From a checkpoint of a small image captioner: 203450 training examples.
Rows from block 6 of the image encoder of a small image captioner, named by matrix and row number. Rows with one number belong to one neuron. Each number is 500 + 40 x the weight over its row's rms, rounded and kept within 0 to 999. All counts start at 0. Numbers have three digits each. After the name is the row's rms in percent of the matrix's.
After each neuron's rows are labels from the 100 images, of 14848, where the neuron reaches its highest value: "responds to" is what is common among them. Only what is clearly more common there than usual is listed. The data: cartoon faces.
# fc1: MLP up (encoder.blocks.6.mlp.fc1.weight, 512x128), inputs 0-42
# fc2: MLP down (encoder.blocks.6.mlp.fc2.weight, 128x512, transposed), outputs 0-42

fc1.28 108:548520583545595493489542474559602460528482458514502515472461476492479526506537577453480496522480527468452533476491442533507501521
fc2.28 107:518516533507539516502505544511512516504456480484527523523446481524427505497512505480477431541396456424492560475464495522615504517
responds to: sad; beard

fc1.85 101:586490437517505495436557500499568495485485531442541571502457469492485522496535486485471507440449456497520518472512443488512528472
fc2.85 091:503478519506489515486495423472441501488585495529532539530458477428446478468490472481507543493487542487490472560502476523499512497
responds to: long hair; red hair

fc1.355 103:525481454512563516535549577551483462531466507566521475488450506533541472533491514537554410485583506482508484462584481523498484510
fc2.355 097:458424546559498552521545518515475525492495450430477506500520528561475439473481446458508488447387518518523555442475425518448505451
responds to: orange face

fc1.2 107:538541557476479585498526472523467476517471450583484497435439519513472461473499455584488541560440474511497522515474533493476513528
fc2.2 108:540524523523442510524503457543470500439482497520417471517510480479495476518437429525503531445492527433437504553500461498542553479
responds to: pointed ears; long hair

fc1.172 090:546486575490488481476453503525390494488564456514542483476460467521539553457446537493510515504535485499454525547488436476481537473
fc2.172 096:525531517570466505453569477476523552480505451475449522501511467590497537523516487543558491515537548538537587478544547430460503493
responds to: laughing

fc1.318 107:500398490439517492504520486556512484499525498457537509486467543532494493560508456516456503454512489394533548473507530533490578498
fc2.318 116:560542576483472504488535479541485511529542505464515539399418490460557522638560521488493483493545525536447494422500503474497555567
responds to: spiky hair

fc1.189 101:497461477499455441505488517551385556543522524501421486478462499520521525461443467487467541568516466449443510486486527469473458504
fc2.189 096:539523533530457532447560552501438504591431504473466476503459485490558498458526524503512497535490539523467507578486498602592561476
responds to: sad

fc1.507 104:485502553476397435429499573523483559519501511508479521467432493516495460449475467460501432446535557488453529556557547532508538483
fc2.507 107:478518504490408577536443515485463466485481484510572514492499500497479528452518491514499524480540556481515429474530527492521547448
responds to: crown

fc1.268 086:463522521448515516512514450589482497477487549482496485474444502515556490435547462504431534516456504497508463462498520458512503496
fc2.268 098:510517449544496515498528475501589525472473499506515406560467525543529472480442575448494477521494520561533486425478482422505570499
responds to: angry

fc1.399 120:481507458478550511457435565525483494541491437451435544436534474513493449476571567409551519535516454510509485567514489581529551492
fc2.399 112:496553421522527528453541528449466440484486489483459462462465468530528528513472483530488507456483487501523550541511560498514531463
responds to: angry

fc1.118 100:485520520496453441547513491507409513481547491541479469410499529482523470535480506518486523542565518487468516491486555439528488501
fc2.118 099:511491441503493499529532556453497488534498528532460531527501524432471512596462455447478450478513579498469546558480495524536531539
responds to: a bun

fc1.311 101:488422480485412510521494524547514495427542529503507540519497567481564498428463454496447465464505521471400470520493464500502566549
fc2.311 099:540487462490478491460488489535516492582555432434511550502546457458517476504521540501491532503564521500559472545451530520520498569
responds to: top hat

fc1.313 080:545500478479467423538474463499540506487492467473444513514506499505541475434506512559513503500516543470468505505545604529495495442
fc2.313 087:448580531449492503406501473510427478474508495470497449478540502457541451500510524512494488555537471502449477504526547476567507437
responds to: long hair; cap; blue hair

fc1.107 091:535421534545498443512473508522495407509505458484484558508526554504447502493449497431498510527555487433477494554480471456529554479
fc2.107 092:468498466515501406543516456508526501503476552473535440472482587497494475503592480493474504477471445438512523528478473515577470532
responds to: orange face; pink face

fc1.397 096:509521501546516515468532483543461491545493546539511501542553544524491485537499546451465496449555496510501498508471490492604530498
fc2.397 092:479484464517542505516543438551498468496470522520462474453551580582461569440500494549482461449464569447444521489453451518570473476
responds to: blue face

fc1.58 087:562517454501436498436530506475483506503492448497524528529443530484535499454508517473588625480511512509549551533518496482510514489
fc2.58 090:516526501553581489508568528512460464477543482537538446436456499461465504458537531412474483583483561553484516454503479469490526466
responds to: teal hair; long hair; blue hair

fc1.162 096:489445455431482541507517485482510484469521533429520515465445508551504463521475409455457501462519543473453461515494482520498545488
fc2.162 100:525543536369482481473535473496473522465500471478536565421463486525539487603484499457535451488524478527484568540458516441519517540
responds to: winking

fc1.72 098:514561509478461462523570454531486455545494492532495497500485485487475476480464470576454524515533506441536531463439543441486534420
fc2.72 094:493505554528515493482562557493564475478470459470452519495531488542581516524559491461506524517495491495447516416542489570508477553
responds to: long hair

fc1.191 103:492505489562528557525506509470468494541525554449521484475501462496506516469484531526464578507475404508513537462572513499584512468
fc2.191 109:506504496491484517470439472483520483475493553536509449528502472564453518438482469454519507502507484539416405462548439449432543431
responds to: yellow hair; a mohawk

fc1.305 094:484425561561532545506452452557521524465519513450474494493478516478460516516496550492551441473492528530533454445528509526565458497
fc2.305 093:564513556510519525503452556412501488509504461547465503478518465482556442476496540497496378544464545452518545479523528572450457469
responds to: curly hair

fc1.134 085:452528502523501495526430574492537523568452534497484494552492539549423514479540566504535437466429507504520490491503524482503508501
fc2.134 088:530493527562484503516431397484500556501493473459555535454523430565479431534416483501461425504530502479457555492484503444526471484
responds to: blue face

fc1.395 088:526611490534440438518498548521502481483464453491524539562467518526532604507491520509502567497507580553498520482503477468502477509
fc2.395 092:511516491519549555507481473503534527420401553547474542472536490542556544500444519527498450397486585483571495530467461529529561540
responds to: orange face

fc1.388 090:542487473474487501513545532493548495501539493461456572542518475496481471499487479503467529489551475551524487388610498554619485480
fc2.388 089:459588446532458454489517525485566471580483452509502511464547495507572482479481479486508526516405463458546503503478459542485523485
responds to: sad

fc1.31 115:461545502479472487514490451486504565541522504554481490519478458524466522522595464472503580528508466543554523500486559525543507520
fc2.31 114:588549440558500520457478560486440540458480519499483504525457504505475541560437560517465462565501470431531467488520509462568537506
responds to: winking

fc1.64 137:459469516496523472416456607540501434592502427492468583483498474518447497500541598481496503589561495524485504525501543602492500527
fc2.64 135:487531536524547489454468494473515430577506512486468468536421428551582499555495530492496444489454473560462496436463525524523472485
responds to: angry

fc1.111 087:544455492502452521543547576481527507517532543587515527523504553519518544516509539485514527509496444526462463549542537474518511486
fc2.111 087:442498485431476541573569445491435533533458438404529539549519497540452507443470552473550501501473511529510542551477516446469515460
responds to: surprised

fc1.178 104:538529519569525548511519528573475518514533494506524490526532490516559461467485593422525525522517541522449482472489518475587559526
fc2.178 098:430512550499537514507495460478444519498444544522529555494531545537455531474480501479521468552513472508525434492516477428486488509
responds to: pointed ears

fc1.486 101:523503487448506489531486541509548549442446481520532507485457481514446475465501467553499483535523521479441515486436494450522442514
fc2.486 097:469488424523517486511505442449511520462457452503536420553435569519517511472490506434461476524454479489533495504416469497533500523
responds to: beard

fc1.139 084:543507469491506487573511531580500520448459497512527551580532447560544505500480509428574474490490502490507488472496504539538476507
fc2.139 090:551480498579530489524549493492515502495547470595606576470496522453486453506478558551442467529451480499524525488536530463462518554
responds to: pointed ears

fc1.201 093:485474538559492525479553592477440529571550495525533498539482479509483453537472533476483512491451567495525574456507505421504475527
fc2.201 105:477563496524541510485515511504566548459507475500546471430439562483450496447517541550540501436521505483513552513556505438505517476
responds to: top hat

fc1.253 086:431508482435556501526553555523545519497457481499522561476434491510483502539511444551567405512495551483519489441541435512527543453
fc2.253 099:530484464482534509456412467523511500508553467501591462367459464512537522466485495457527523505545483480460576571524475511528564437
responds to: yellow hair

fc1.266 100:521510489439496562495491488577491555451505489496521536537472494561475568518606499446480483483454466524481478519501457537456499488
fc2.266 090:493529483535523468522440480460534489497448508559519532538597476461555513406463528493431508455536532550520459544533439556461424507
responds to: angry

fc1.409 098:505480542489441503498494462547464483526480575468545490567498440482522539553513515568482457542537530454491562523543461478539453457
fc2.409 103:507487440503534485547519558521535542475516483516516548517540506471563436520532437559501438526551558474468468445432554444497406558
responds to: curly hair

fc1.51 097:510439570451513452469607398558506472508491542529478532447529481530533439487432493476588496446495455489468561538471490484459447569
fc2.51 091:443518539539495526456448554538489515534518519453437512529547505530534513480566500486490465494468548490536458579530510522469579489
responds to: sad

fc1.39 104:534490484518533497497521534478437520449477478478478517489545446551448543447395459474535474471552525533487576522553486501570505472
fc2.39 108:534454452532534569471468535514472480464469496581498563471528482532383510558531514527526514467470464465547478485480549489414522396
responds to: winking; smiling

fc1.52 087:474485581550537517513534443490529465545541503487497532522501516495500493569539553434530546475449504471499444440462465495538458541
fc2.52 090:589507531485530533491471472496420503493452528544544512566519528469416444442474514523428447501506465540473591499481547543460470475
responds to: winking

fc1.405 113:514481457495518556403565454562482503485518514532554499480450504468468526491527525498426478512518414502506513509530455515507514466
fc2.405 106:476497485486472488484487504515508517452559542519561503483410489523521572566466533454491552388449506564451524559500458490537536494
responds to: blue face; long hair

fc1.181 110:474524500445525514532421582546514456506537464517449550505506537514519564488605444482535476416507522490504477459545490460536504477
fc2.181 104:509460481510530485488456539547465433460447480520508481516513478560515480453459478414477479545494513457468513487470482528546444479
responds to: sad

fc1.154 096:443517512506546556532439536486491515444431510475557476478517444485566559488439524478548514475521491527506502492527557511528504473
fc2.154 088:554481487501434497530505580521476477428554446515507482554459513534531470436482477577498523516511401410506458502549489525542539490
responds to: pink face; purple face; smiling

fc1.410 102:420558491573432459590517530521478497465598454498478481485501522440529467517525527495512449505543535537462519586520469446566460510
fc2.410 110:468470445571580458443486476446424479453424481495472524549527522507502528477512481483514482443513486483452545539482500476438511438
responds to: orange face

fc1.386 097:583504492531483543524525415544486540447541524491419456464431472515582533540499576495450463470478439491457492502465564449518527498
fc2.386 098:539556427493486497539509590504537498474499499546553428510551502486566482543555477464485455515502485446568508457467535502465553491
responds to: pointed hat

fc1.248 104:582447479562480457543450532549460520524523508512550474542515615481505567488515561482525488473502555484448473467512608515515532521
fc2.248 102:508496522525484448503515474494487457483512541475506497542531561450558534481455491474502524592572510553480489537499493411468516523
responds to: purple hair; blue hair

fc1.354 094:466535516555546529504486435491480450489490433464531470457462544504399496513560514539483474455504479501555499480525533511464465498
fc2.354 093:447556564554527445554451494515441555494506465521603551406530515520519478528421560524504542422414523503486500567620519491515452538
responds to: angry; looking left; grey face; expression: sad

fc1.206 105:414512476496533469484531499540496514519396489498521513589506478456506513474512494534551545544482526427521485520496483489584453481
fc2.206 115:424477548522475483429500468494471512551523519503522516420518546464542522520488518494513558581533443562499476527460449428561513490
responds to: cap

fc1.437 117:535464566516553486544463479479458513500537420534473558536464520422545494487456523530450546497487536473473537567476493451520454468
fc2.437 104:517548466558463496501377529510525519480467513496456446434480459473503550605503496562579522449497454504474515507484407538557465508
responds to: pointed hat; a bun

fc1.220 094:556500489458517514519512497517512533442473502498528549556510496506501477466519529484506502506551525481525505357499496455521509440
fc2.220 099:538498488513529457423493489486502447494519552471499467561502463444505460582490510456507586498574453499505507503455459550495586504
responds to: short hair

fc1.330 113:540525441499498509523533491491458458470491520441534498542513469519557457493488472508531493513496473535463501487481468501534533524
fc2.330 110:522427500484457508468516538592537502529523496529437446498504508502549492535544541530499423518480611554521535529523489529502522522
responds to: purple hair

fc1.157 092:493534543511581443468492523477550576531520510514523514471558504466514477458479541487448505488524466578517535455493561411514475596
fc2.157 092:524485502517510484508523544496476428518458513527498558513565547409462494535479497559507499435486448490509469500505470455493446559
responds to: neutral; top hat

fc1.255 099:451565515475476520483460518494518535450517516491543548530498452549471556519530509502506474468495423487491570474533473432462491462
fc2.255 090:534522480501479394501531523509491524538496532460523563520511515519517536545528478501480522500507547493534573499516534540524505518
responds to: purple hair; spiky hair

fc1.10 107:419579562548478540568521502482441520494513505555385499511491464518572520529511536505447505462538540567452459460441471528494449514
fc2.10 096:465435526503564540457519560586486520508440549506461496468528492491508460536568463529464452462491544458500498539497472524524541530
responds to: blue face

fc1.5 100:538415438527515502465567504464485544517531493566467559471489497476508498476445500437538481537561638454544530497449534530524458406
fc2.5 098:520525494545488436457436527484476541496432467495467484512471504398514441495496432543456548459508528478486469449456466508520479410
responds to: winking; smiling

fc1.454 101:522511483479540484458549500539517445468404438528526522521470462521523499504548431459470464434525496481460541573494502495500511578
fc2.454 097:453460432503453558561466468508461439474540513560523472533475500486554528502538543531486516543504448435504442528494505533531574530
responds to: angry; smiling

fc1.272 099:493498472533399459506573544553593519511503473527552522458523443520469479456513529492522465497530558465518490487507523582505527475
fc2.272 102:581515435542450571511475489546506508452473511524540544460579483431443452560472456546503542595498421545499540549420512486468482439
responds to: yellow hair

fc1.63 118:531491492492459470515467445511437578557463499521496520463510557482468474445480453413473570465449451471485528497501564477502561594
fc2.63 106:537537514540507462478571533465522483490521502516529523483477598494473430563539507498556511478457522464539475518447544490477470450
responds to: spiky hair

fc1.366 084:546528497509497505517576566460507461532508480518476528512508524501491504481574530471546527478538523522502575410462509493586535511
fc2.366 100:486515553438595458534518504558507509405517495532498496499498511514464527468518497527516540490519482541467527496451498445545554488
responds to: cap

fc1.262 087:501532530542462429502541509496540560444428486519537515490527508516549484461561455581573475539522561457453555546499567475610524465
fc2.262 095:553510538471431500489474496478502447434534532449543449472454486495517469467420475504441501537539427506458502486513565523438511480
responds to: pointed hat

fc1.163 113:549452514461488483496505472476562501510543539512475529498484461512516533485554599467546552488512459468517553484447508473509449546
fc2.163 107:528468487527509528523476505514513472530539530494480441508497534518537507508504599501487516573468517461418464444470524489516555470
responds to: smiling; beard; winking

fc1.187 105:516576543518496573546484539430468503451466457563510447546453517509494466469470551492461433562430525465419588536474513461519539492
fc2.187 096:500559544550477497626513523493542490497469537479503453491546505519372488457624496503458453502538486490542461541545465477508491500
responds to: beard

fc1.429 111:456579501527462429509457467593441498481535505495459481531483525503450491555546444557480482560508527478485488528419469540499495608
fc2.429 115:535509526471529481560504482478500550492517572553501479487528510515581549516489501455462489564550462508419478442531490528482472497
responds to: pointed ears; long hair

fc1.69 098:510481577483457460598476462542483526553518494472523482503471507451529500442489547599520503527474509542500504509443425486484450480
fc2.69 105:447468469593526517463531426447478465493440480523547457591489597512487475443519482448481485449448486513465477479514419486527500514
responds to: beard

fc1.106 083:469515484504462521439580495508483508506543536504478508480493465500542523540419521494531493484495494582481477384401428465515524548
fc2.106 092:533456509616510445525588492489565509461539484483507500458478483557468496490445504493585511481514543531440517508461440484526499548
responds to: short hair; pink hair

fc1.84 104:534491525459493465506524474547456526471470471479540514497427503522514562441520496445455542427467537506555567577558506532512529564
fc2.84 101:479451503531427462557588466539512514471543472596462478542513527542481553510513452511468475477457526501478457522530499537484520466
responds to: neutral

fc1.402 098:438456501473487456495503541542488427538514494439455537517507519552438415384491532537491464494497541509505532503478562468577459516
fc2.402 104:478555535481478524499435515427541465470525498540548521474483492525492553444537496521510541548537565528500461546450525543527470457
responds to: pointed hat

fc1.247 102:513449472514480535539517528462471515543541485640531467448482430504505532524472496423505520489525568495463515529465498484535473463
fc2.247 106:513451507567506491466506488479543508506446449509557454540575586487574484526495540439482560447473464467465477473528482473519430504
responds to: a bun; crown

fc1.156 121:548510462555556536515531498428535586462517548483443509474471517514455533470484477469527565454469498495535537474596456495505512596
fc2.156 103:477525465450498545481535480551573446584470508446429467467499497494480511486447443493507507515430559480543461530375502436501433521
responds to: curly hair; winking

fc1.338 101:516534440515516550487552457530498548493464524518516554530443539394514491475486487540535441461513543583530523540406480507511511526
fc2.338 102:457481471420531519525534526461495426513512558451457463508523495552555510444530484452524454508470509449596495493488480562483502525
responds to: surprised

fc1.360 106:511479527586483579492503502505473458478512509477548583513448553459433494549471491576537491562540458496538501604430506489543527478
fc2.360 114:480477552554506573461520492514624536498500496496516534531525507508473496438535485520507468460499443459507449470451469484519471529
responds to: yellow hair; curly hair; spiky hair

fc1.461 083:420556572532498511457504472524420526481516518482450517408454468541484502480469561539539411511480476542518527457495548477502416505
fc2.461 088:533477549539487556534517499521510558572430508533526509495513492546555550473482496495488532532444480405454504454509501555454538508
responds to: orange face; spiky hair

fc1.490 094:558557575529494502487481558506509535494525496454526507479425527492554512564576467493537535509514485517454492495554571542469548485
fc2.490 104:457474525500487490463506554531488558464459512446462464500464473517516519449442506556508525530555437471513480454440557535529491482
responds to: black hair; long hair; pointed hat

fc1.398 105:487419472503497514506508512573515552502546566573542574474466504540499519491504480488497504461505448495473561468548434564533453547
fc2.398 097:509584391483528456441489533511494466497476460477490512490555469584520516512485500570489492464553521502526446488489528524505578551
responds to: crown

fc1.367 105:527506533483501535488503442517519552430464489492495483442496533530491503410541450439522471521488487473496575579474477446499520522
fc2.367 093:448468516459530513544480487537476491423456530507472505486485506540518525506531533442521478536446524489462533487459531474470504499
responds to: black hair; a mohawk

fc1.446 104:478451473534461535477499470498503517597541502438590542537508466521422524492507549609470480476513460548435538474516550463469532474
fc2.446 100:554506527491520495508469518553579544485469518545524494469533543518466466505454487532566521470544514497453526461501503515462448464
responds to: curly hair

fc1.436 097:551480504489430505451540509526538532538458464500504453460473507508477483474563536468413464495480500506535518414475555496467520454
fc2.436 093:507497495509513557488515522548488503499532449508532533432534451496487508518497485481524560521524518436551459404561482570538502515
responds to: sad; angry

fc1.491 113:529440587491480522549483525505493543545490463513439478411500509515471498515475468531493498495461457459505507448491490462549504545
fc2.491 105:471438517566550505475536487505484530452561521476502509532451561553496481443567517469461504545398498461513506503513408469489508553
responds to: laughing; looking right; beard

fc1.207 102:523473430539502483527507506463531522484548448336541529425505500479465561502552477519475429480546480486469514483472488466533526497
fc2.207 108:491491504530460515531497492506491432436412493586455508515522552497543529475451544513485527451442432523475528520534477422482509423
responds to: a bun

fc1.241 104:527601585556409498487565520542537487458501450525518476509485520452521512522509479486525472480482517472464555539455474512486565565
fc2.241 102:560549417590502442458446461495501510439536507547497560416479479433488548468466487509499531528539483509487460614504492535504524513
responds to: pointed ears

fc1.61 096:469505501468418510530546472540506551595469478475499563522539477481461463446468439483514511552511466503473538484440538524516492511
fc2.61 100:517520495546459560510520430510505477522532530562462556590495518506507542491469473531565503611473536477455442495515474537422548491
responds to: pointed ears; long hair

fc1.422 090:486460423473495502531510548485504491522544446482498515410485476492421498476514448477495436545498566522523485481500506564442556522
fc2.422 083:507470547529485522445490427547484499464509517463473451415549400403547483520487505496482553494508527500413557474462441550471511402
responds to: crown

fc1.34 115:483463485467446512478507552512482574473479484520452552532479502447489504513511497489493491455465519586548548425478424466562520507
fc2.34 103:478463563450499491485502560458512525479519537483565513463474475510514474535458577464518513492501529459520478367533495442517576526
responds to: short hair

fc1.416 105:532464473508478476517500581496535496493525413516551538493465553478473488440487579518438569563517491483517570569444447521526524482
fc2.416 100:503522499474499510460483505508456519552468495525575496499503588571431471436575532501514567525473503523470476413609471460581438495
responds to: pink face

fc1.479 092:473496469500506491473394431571488567555469515569518533483462500525546497541485564471421556523466537523456542484455520544513521484
fc2.479 107:488565440474500438493510562525478424545465494540478509536530550531488466527489484549551527469513518386428468475520425485548474509
responds to: long hair

fc1.413 102:501541492535521489541506560527429460465530546464464519535532500577521521510508519513460369468471508436476511554442473494522478496
fc2.413 107:494482459526556531490563473496543489521561493476432511526570524492495492448496485497540456463517512447500533536477579565545465515
responds to: curly hair; spiky hair; pointed hat

fc1.171 097:467505517473475525487527459516536545501478496530526478558543488554606544425491552444450426499510485448426569457497513451535553522
fc2.171 091:503508501506537559460478458546518474490394527521454533504522435574542542529465460500521488485485434593447468535525560481456489502
responds to: pointed ears; bald

fc1.484 085:583463508515517502450488504481500526461542489489514513477427488530494516541445519493512446564465442438462524445455490500476501451
fc2.484 091:564506502546522580564525531494526502569529516539492503531457480461545502546411550482549481538555543440493542484429568473554531469
responds to: smiling; winking; beard

fc1.327 101:471509487485482510558546535488506501468519498512540534477462489523574621400538529444526454506481570458448500518538571571504476420
fc2.327 100:523531510520481502500542520509523498582525454504618530456491480455467541486488544432546491507480510500495515484412540539524494461
responds to: long hair

fc1.322 092:495557424560522444517483471543474514494459405478460552507473483541457515521468559551520529474474524542579491546518538533525483492
fc2.322 099:497537567495526500507502502529485493499471489439511482529465600472521559484459534500576527460541543541448445446574477542439515519
responds to: pointed hat; spiky hair

fc1.7 094:537446442525462547507514488505497400514498470434532564546467444554489531487444552527522562533475493525537569535507454538490480503
fc2.7 104:551493516456569555607532440439459494511489524459515628519445491484456529565478488526525528421542489467532491506550471362491491550
responds to: beard; neutral

fc1.112 100:505491546485445516503492463548456518469494567458508542435516495522475572449498459438557465506525495483471546501489512538468491591
fc2.112 106:515525509442498472491557503543608514506523446503465492469506535497554482482486498466454421529484522513478493487474542497416448509
responds to: curly hair

fc1.286 107:483463492523476530454435590526539479533535512512545469481498493470533524461504576458523453498562518429397498485448454494507613545
fc2.286 099:497587505512504556481522480524514501503537481527541493511504498503537546451471538503534543497420500510523466525515440470478499475
responds to: spiky hair

fc1.176 096:516518495605454493558459407519485563499521489432460447432441483477514507571539510464508508519542515445476521531500519510545509472
fc2.176 098:484561572514504504510464505529457493469444480496425540501445450461435587531554491464498512544482513570493444514448496481486503532
responds to: beard; long hair

fc1.379 084:551520432528498593465520595517467501435514526496527593501461549480492475484497440544478539499523407517591575474520488482510464487
fc2.379 082:498470519501486531593537572510460461469468459491438512557496497455466475500521511506504491477512459503418475458523553555429452497
responds to: spiky hair; curly hair; cap

fc1.239 096:502527512449500601525467520534481433486479439437475478523397535512532610470542515562504593542541477528446407481453557466506496515
fc2.239 094:540500460492509476459544491512502534452470464528459509460525440453461521486471550566512498493397431502506569490545486478513522442
responds to: purple face; sleepy; cap

fc1.144 100:519517459486544471486482571428465490431579490497570508513488544465516477465486500451534482540465525439491561552509535471561522427
fc2.144 110:494477486485500482460528462529502561534481458550514511399536465487496493423442523508485596440566503551499514457581500485539455484
responds to: angry

fc1.482 102:502484489520520462491525579512390540509519474486504569541498511571470445499490519455516541464468471518513574509573496463522518469
fc2.482 106:463526527535463519470533482487466459476434480535495512592512461497521438482452475500481441495453466503498516446623486468479526457
responds to: teal hair

fc1.142 101:490553454547489426546499497484448528548542485484429531458461648534486502505537563450482441504472449504526487561494572500555519488
fc2.142 101:537456564506460483503461529477506466537502512575486572468502602537547478531462508549466507467451523531497543585459469525424504515
responds to: purple hair

fc1.469 097:489447518494511547478506495521565469491508515474524508493500478529457498510506548570548447487438489534469518437508555511416519439
fc2.469 085:522570522502493428500534504546532525546448550619547542456466520556462478554502543572496499457493536461527515439520560500527516508
responds to: purple face

fc1.153 094:468456457573494552456509444468488457456410488512543528501462507515429473501533556472483477565514496506506546502475549502495530489
fc2.153 092:502481475468441536513531551513458476519531421532459483441513491427511415508454540544491504534522492559519502473510531483504495518
responds to: spiky hair

fc1.495 097:465478476489499434467465481531403534443504485507436549501460545423494583463495526520534549536505546464446458451523502520485426551
fc2.495 095:514501525435465443484482546525531526475476577505528462438469545443498490516440476500497499544551505544467544451418497455362466449
responds to: spiky hair; brown hair; cap

fc1.97 106:468587550496472468497508542452513504502440515507490547521513558496586481510589519435517545490478423498537529548425474487481471506
fc2.97 108:435510534520550466448473457456510480538478487448441480463495523598474482492445501502483533562491454391535469437468513559596438513
responds to: winking; smiling